From a checkpoint of a small segmentation model.
Training: soap at rate 0.0021, batches of 512, held-out accuracy 99%.
Data: trained on rendered made-up planets, 23.1 epochs.
Rows from block 3, named by matrix and row number. Rows with one number belong to one attention dimension. Each number is 128 + 24 x the weight over its row's rms, rounded and kept within 0 to 255. All counts start at 0. After the name is the row's rms in percent of the matrix's.
# q: attention query, key and value (stacked) (model.blocks.3.attn.qkv.weight, 768x256, the q third), inputs 0-127
# k: attention query, key and value (stacked) (model.blocks.3.attn.qkv.weight, 768x256, the k third), inputs 0-127
q.38 097 [ 81 135 114 137 144 150  95 144 144 102 119 128 187 158 160  90 132 151 140 126 111  89 168 120 106 136 153 139 114 120 114 113 153 130 126 112 140 151 102 145  88 139 148 120 157 152 153  79  94 148 134 113 157 127 117 120 127 134  93 129  99 151 125 111 112 159 146  85 105 134 127 142 139 127  71 126  76 121 136 112  92 132 108 167 132 131 144 111 162 108 134 106 167 170 101 119 152 156 114 166 111  90 144 171 164 159 144 176 137 146 151 169 144 140 137 157 143 121 177 149 172  95 148  97 113 116 131  95]
k.38 089 [154  87 159 153 112 162 132 120 143 123 120 140 138 135 149 158 107 116 139 143 177 145 104 132 167  97  98 156  97 128 128 116 108 119 149 155 136 121 151 127 123  86 161 158 163  98 136 119 114 136 129 131 162 149 155 124  89 140 126 162  98 159 123  83 150 156  92 133 146 141 147 122 120 120 168  90 151 118 126 161 114 128 142 135 106 160 148 118 114 104 160 149 122 112 162 112 146 152 123 108 178 136 130 107 134 104 156 133 115 150 146 132  98 141 141  89 159 116 115 107 135 146  92 142 122 164 137 169]
q.39 099 [190 112  89 139 143 161 142 162 112 148 111  96 123 104 136 141 152 104 154 136 142 130  76 141 137 139 121 190 139 159 125 115 124 158 114 121 166 115 135 152 143  92 104 143 125 108 144 181 125 140 141 133 104 129 139 127 124  99  99 130 132 140 175  93 101 110 131 118 116 135 146  92 119 106 135  82 177 155 110 138 110  83 138  89  82  94 153 114 127 144 179 156 122 113 159 150 101 102 112 112 127 120 101 124 113 154 118 140  81  90 142  82 110  98 109 109 181 117 131 113 123 179 144 149 152  97 139 150]
k.39 103 [ 80 180 128 101 141 157 132 129 139 119 132 125 147 161  95 107 100 107 136 130 118 145 146 108 131 164 162 114 142  97 115 128 144 134 159 116 143 147  88 131 120 131 106 151 115 165 156  94 150 150 151 140 131  99  94 110 145 154 138 145 118 139  83 120 132 107 171  99 137  76 111 119 145 113 125 179  95 120 134 146 131 144 145 121 120  68 139  90 149 110 103 135 115  97 129 142 153 147 137 114 120 111 106 152 160 158 120 141 172 130 110 134 105  73 123 140  90  93 150 139 124 110  92 105 128 155  63  93]
q.40 100 [159 114  92 161 120 168 149 142 173 128 140  76  71  89 142 109 106 117 128 111 123 152 146 164 129 122 113 152  41 125 112 140 134 147  97 147 154 108 173 109 111  73  92 153 107 165 125 152  84 118 110 131 144 138 142 127 139 131 111 132 159 151 115  94 135 113 113 148 153 126 146 103 132 140 171  88 182 131 134  93 123  95 129 140 129 175 138 111 135 124 120  88 114 129 105 126  95 158 106 102 148 121 116 128 116 110 137 154 108 130 105 133 160  98 107 165 125 152 136 107 114 105 154 154 103 156 132 113]
k.40 120 [151 174 118 123 136 171 103  94 117 104 140 100  75 145 136  93 119 153 112 154  78 135 114 119 114 143 140 101 148 122  88 117 166  95 141 120 112 129 123 114 164 119 125 145 148 132 157 107 167 148 144  97 137 143 118 147 156 103  95  92 113 115 128 145  68  88 122 111 138 122 154 132 157 115 131 138 121 117 137 109  94 157 146 148 172 152 130 105 142 121  71 109 101  95 123 142 123 121 131 131 137 133 115 142 132 129 158 122 117  95 103 134 121 103 122 148 114  95 163 149 133 139  85  96 155 103 109 136]
q.41 111 [110 141  92 137 155 164 166 141 112 141 142  73 183 127  97 118 132 119 172 101 148 162  66 141 147 129 105 118  94 141 155 121 157 148  58 132 147  87 137 138 160 140 139 122  94 125  80 141 132 140 154 157  96 124 106 108 168 131 145 139 118 123 159 134 162 137 163 162 106 143 139 119 129 143 137 145 140 119 133 128 144 102 127 134 114 139 113 102 151 120 147  90 161 151 139 150  90 142 134 135 124 128 111 105 109 132 104 157 130 136 128 106 147 128 136 159 160 104 123  88 134 154 131 121 130  95 122 122]
k.41 094 [132 117 155 172 135  62 146 146 102 126  95 200 159 117 150  89 155 161 164 175 140  74 125 103 122 115 144 134 131  88 128 146 142 123 166 138 114 135 106 125 135  92 119  92 113 129 118 146  88 156 161 124 140 169 117 141 154  95 125 156  93 104 136 113 127 105 151  72  92 101 152 126 126 130 122 113  94 146 142 138 126 127  91 155  90 114 171 116 106 133 117 104  90  93 146 118 154 129 137 133 136 101 124 160 111 152 102 121 134 148 113 150 136 116 145  97 149 140 146 150 132 186 130 166 142 151 144 146]
q.42 124 [127 128 136 168 168 156 132 127 148 123 138  99  86 156 150 112 121 172  92 145  96 135 140 148 128 105 110  96  85 121  88  93 166 103 175 115 130 126 138 121 109 104 163 136 137 114 151 106 110 128  97 106 144 131  99 154 130  92 111  89 129 144  83  81 147  85 110 119 162 125 150 109 136  95 116 153 109  94 168  97 100 117 122 132 141 155  73 103 133 127  92  93 111 176 103 148 145 135 132 113 130 160 139 131 148 155 154  63 159 133 120 144  72 143 124 125  88 126 135 174 162  88 118 103  97 142 123 137]
k.42 102 [136  87 156 127 133 127  97 116 109 134 103 115  88 156 139 106 176 136 110 161  98 167 142  96 132 113 119 124 104 153 103 143 139 107 157 116 107 140 101 148  74 138 160 103 159 107 113 115 151 155 170 110 156 155 133 116 135 134 121 146 151 142 130 143  88 135 120 109 112 141 110 160 146 152 107 138 109 147 116 133 137 116  99 109 143  84 130 156  89 112 155 187  51 177 152 153  95 139  93 137 111 164 113 117 174 146 174  92  91 136 144 143 126 166  90 112 100 161 139 127 120  90 108 129 165 130 120 151]
q.43 096 [128 119 158 143 121  75  87 127 113 124 147 108  79 132 191 116 155 159 132 110 139 114 167 151 123 122 121 129 148 168  98 123 127 115 153 123 160 137 113  97 130 145 146 132 149 112 157 150 165 118 130 139 183 158 146 139 146 164 126 131 137 149  74 125  90 142 120 127 131 155 145 163 131 131 111 151 107 159 146 132  98 109 123 152 107  92  93  98  85  78 147 116 127 113 163 133 118  85 101 117 146 103 164 123 131 100 158 111 148 141 185 138 134 136 130 107 131 174 173 108 137 143 120 136 151 101 152 138]
k.43 091 [132 154 159 101 112 166 148 136 146 135 165 152 158 154 140 176  92 156 102  94 162 148 137 151 133  99 119 115 107 164 135  98  89 143 108 103 144 111 168  80  81 115 179 145 139 113 128  95 158 131 145 149 138  93 129 150 106 190 131 124 155 158 112 114 166 171  97 115 156 184 117 132  94 136 126 145 143 126 140 154 151 116 147 131 141 120  86 140 131  89 133  98 121 157 150 118 132 118 103 116 160 131 132  94  73 138 143 100 154 127 133 135 166 148  97  98 122 113 114 176 111 129 112 119 117 128  94 131]
q.44 093 [124 130 116 136 105 122 126 118 121 148 108  68 172 142 103 120 184 132 127 109 136 160  99 157 124 153  92 134 115 116 151 115 103 127 129 140 180  84 123 127 124 176 105 152 131 132  88 177 156 104 136 122 101 120 122 142 136 151 155 143 161 138 169 174 189 117 129 144  96 147 126 130 155 116 175 121 159 118 122 155 154 129 122 133 118 123 153  87 113  92 162 132 169 146 147  91  93 114 105 120 169 106 153 127 140  92 121 131 117 106 156  82 170 128 109 125 177 135 126  88  82 148 119 126 136 110 111  99]
k.44 081 [125 164 133 127 171 109 132 110 120 113 111  85 136 150 121  99  98 156 127 116 145 101 136 131 138 152 162 126 181  87 101 112 145 151 137  97  99  87 107 148 112 182 111 152 112 128 173  98  84 107 129 125 117 118  96 130 114 101 129 123 115  90  83 101 114 121 150  80 138 131 112 172 122 134 159 111  73 127 172 112 103 157 126 165 155 144 122 111 151 181 135 117 167  96 143 121 131 125 148 159 124  80 100 120 126 136 121 126 121 176  84 163 150 136 156 152 139  91 141 144 162 145  72 152 122 147 112 133]
q.45 105 [ 61 197 147 132 152 137 107 118 145 109 163 181 123 130 123 112 125 143  88 152 117 121 146 115  80  91 153 160 121 120 133 126 141 129 160 154 134 120 121 108 125 150 141 139 143 126 125  89 112 151 127  93 138 110 101 154 126 168 140 122 144 156  76 104  90  97 127 138 144 167 128 116 132 118  90 145 136 111 164 103 109 126 145 164 167 166  88 134 127 148 117 102 152 154 102 153 119 170  89 135 100 103 106 126 123 142 154  82 153 159 123 145 134 138 115 141 117 145 133 137 128  84 102 101 153 135 119 126]
k.45 114 [140 124 148 159  93 119 133  86 138 129 120 127 133 131  88 180 144 120  90  97 170 140 122 162 168 111 107 144  91 166 118 108  98 127 125 138 154 110 153 121 148  84 118 132 180 105 104 169 135 122  96 100 145 125 122 103 101 131 140 118 157 146 159 139 132 141  83 156 119 157 135 112 106 176 119  94 163 106 111 123 133 125 108 134  99 174 107 156 114 119 154  96 141 172 152 155 107 149  98 134 122 182 103 115 142 104 132 114 128  93 166 104 147 128 122 106 153 168  94 142 121 101 147 144 129  94 166 148]
q.46 112 [126 123 117 138 131 130 160 155 105 140  77 129 141  89 102 139 134  82 163  92 160 140  54 139 158 161 136 108 117 157 142 157 131 109  64 159 171 124 119 131 101 138 100 142 120 132 111 139 140 134 127 150  79 112 163 149 107  95 129 151 127  99 169 126 179 145 166 148  91 127 130 112 114 115 156 125 165 121 129 133 131 122 167 143 138 155 157 123 150 149  96 118 167 102 123 103 102 151 137 127 132 141 110 122 129 135  80 151 113 122 147 106 139  97 132  97 166  97 103  81 105 127 133 144 111  96 140 133]
k.46 104 [121 103 155 137 133  71 126 119 119 131 100 187 145 103 140 139 161 106 183 151 156 116 131 108 141 159 147 104 127 130 133 131 117 110 139 131 116 119 123 112 124  96 115  92 102  83  91 146 129 106 157 152 105 146 162 131 133  89 162 141 103  99 131 146 149 124 156 100 133 136 127 140 114 172 109 122 105 128  91 136 134 131 151 128  82 117 163 116 130 139 138 146 134  94 155 139 117 117 146 111 156 130 150 143 139 138  83 129 101 158 151 135 154  83 183 111 150 111 102  99 140 156 124 142 172 125 150 142]
q.47 102 [105 134 148 166 117 104  99 118 126 114 180 107 114 153 121 103 129 153 109 165  95 117 227 137 135 130 165 157 153 135 165 123 139 101 122 128 119 155 173 132 134 125 161 106 185 148 151  81 127 118 107 112 151  99  90 140  97 133  89 113 160 159  79 151 117 137 114 118 116 127 156 167 158 142 121 155 132 107 139 141 105 148  95 168 121 158  90 157 123 125 128  93 133 149 100 143 159 146 115 139 115 112 168 127 136 100 155  99 152 156 170 155 131 162 114 162 135 108 118 158 155  96 132 111  91 139 107 120]
k.47 096 [187 129 130 181 103 159 186 111 140 115 148  95 122 126 103 142 138 110  87 139 133  83  93 198 153  92  91 153 121 120 128 117 142 146 121 156 157 100 120 149 189 126 149 115 168  95  88 168 116 150 136 106 126 119 167 153 110 153 135  85 168 167 167 119 161 108 114 135  93 157 135 113 126 161 105 101 175 113 111  98 109 126  65 130 117 181 120 122 122 136 170  90 150 155 139 161 124 115  96 151 159 130 122 110 131 155 165  82 170 114 132 118 129 179 120 139 142 135 102 148 136 154 126 149 122 102 133 142]
q.48 091 [ 99 152 154 106  94 147 155 149  75 102 105 142 214 145 116 131 120 124 109 139 127 111  94 127 121 159 155 102 120 115  98 152 162 117 107 148 112 149 115 171 124 166 113 125 116  95  86 101 120 135 136 150 147 136 149 125 131 132 154 150  96  94 108 148 124 136 150 148 115 151 156 157 131 142 129 144 111 111 138 131 156 158 128 104 120 136 153 140 160 134 126 102 157 101 119 123 101 124 152 150  98 110 162 132 131 147 127 132 164 152 103 138 138 130 146 105 152 185 115 151 145 103 112 138 133 110 134 109]
k.48 102 [121  74 125 104 113  86 129 164 113 141  94 190 152 106 120 126 132 143 138 104 151  65 120 143 101 128 138 137 126 102 136 156 112 132 145 120 106 140  89 167 131 112 113  67 135 102 103 148  97 117 139 147 122 119 162 117 105 132 137 161 106 100 112 115 103 158 119 135  96 114 155 135  93 145 129 117  72 157 109 111 141 102 117 102 144 142 147 143 156 138 107 120 148 115 129 104 140  94 117 100  97 124 132 145 169 140  95 129  92 127 105 113 123 145 123 137 164 142 148 126 116 169 127 161 130 127 179 188]
q.49 084 [137  84 148 110 136 119 105 132 133 155 135  88 119 144 131 128 121 122 163 176 173 128  94 134 129 168 120 100 135  91 130 115 106 159 176 121 160 156 124 130 109 113 113 152 120 156 110 126 166 114 138 156 130 131  97 140 106 117  86 162 110 161 121 113 168 122 124 157  98 131 140 165 162 132 159 163 159 164 122  93  95  98 156  85 114 156  93 105 148 123 157 162 174 123 126 127 137 139  94  94 151 116 103 102 109 148 121 149 120 101 153 125 128  94 126 140 127 119 114 118 115 182 156 116 110 132 101 133]
k.49 091 [125 106 152 133 164  99 123 111  80 102 170 144 150 141 141  98 147 138 111 179 130 121 156  92 125 140 144 109 118 100 124 138 158 139 135 141  94 181  71 108  97 154 128 165 152 145 135  96 137 136 123 155 114 113 106 166 149 147  87 112 122 130 138 146 111  91 149 112 161  81 134 102 139  87  86 146 145 137 140 128 103 147 142  84 132  98  95 101 146  86 121 170 172 139 127 138 144 132 169 107 130  95 119 177 132 157 128 133 147 167  99 154  82  78 126 136 100  97 138 129 162 141  78 121 134 162  82 128]
q.50 088 [155 140 137 151 139 162 126 128 179 163 142  99 131 108  98  95 123 134 113 146 149 140  87 149 108 139 109 174 131 188 160 138 158 121 139 174 114  77 180 112 180 154 130  98 109  95 162 125 146 114 114 129 132 134 138 144 115 127  99 142 129 130 120 140 103 123 111 147 115 139 124  80 124 113 174 101 160 107 143  85 129 133  94 134 108 156 145  77 127 121 124  79 134 128 101 132 109 150 136 105 159 175 129  73 112 115 156 150 119 129 132  90 119 106  99 153 157 155 104 155 117  74 148 106 132 160 133 143]
k.50 089 [123 132 133 184 106 126 139 100 140  90 112  46  87 139 116 125  93 115  82 106 136  94 117 162 125 134 115 112 158 128  70 122 103 159 102 137 116 116 100 167 155 105 108 101 172 126 143 128 161 119  92 102 143 127 126 146 120 100 126 103 148 117 115 125 109 127 169 123 163 151 112 119 159 114 110 123 115 106 110 119  89 134 126 115 173 149  97 137 103 124 150 129 153 133 153 144 126 143 131 150 107 164 123 120 140 130 138 116 149 118 124  98 137 129 118 169  95  74 104 159 123  88 102 132 155 110 170 141]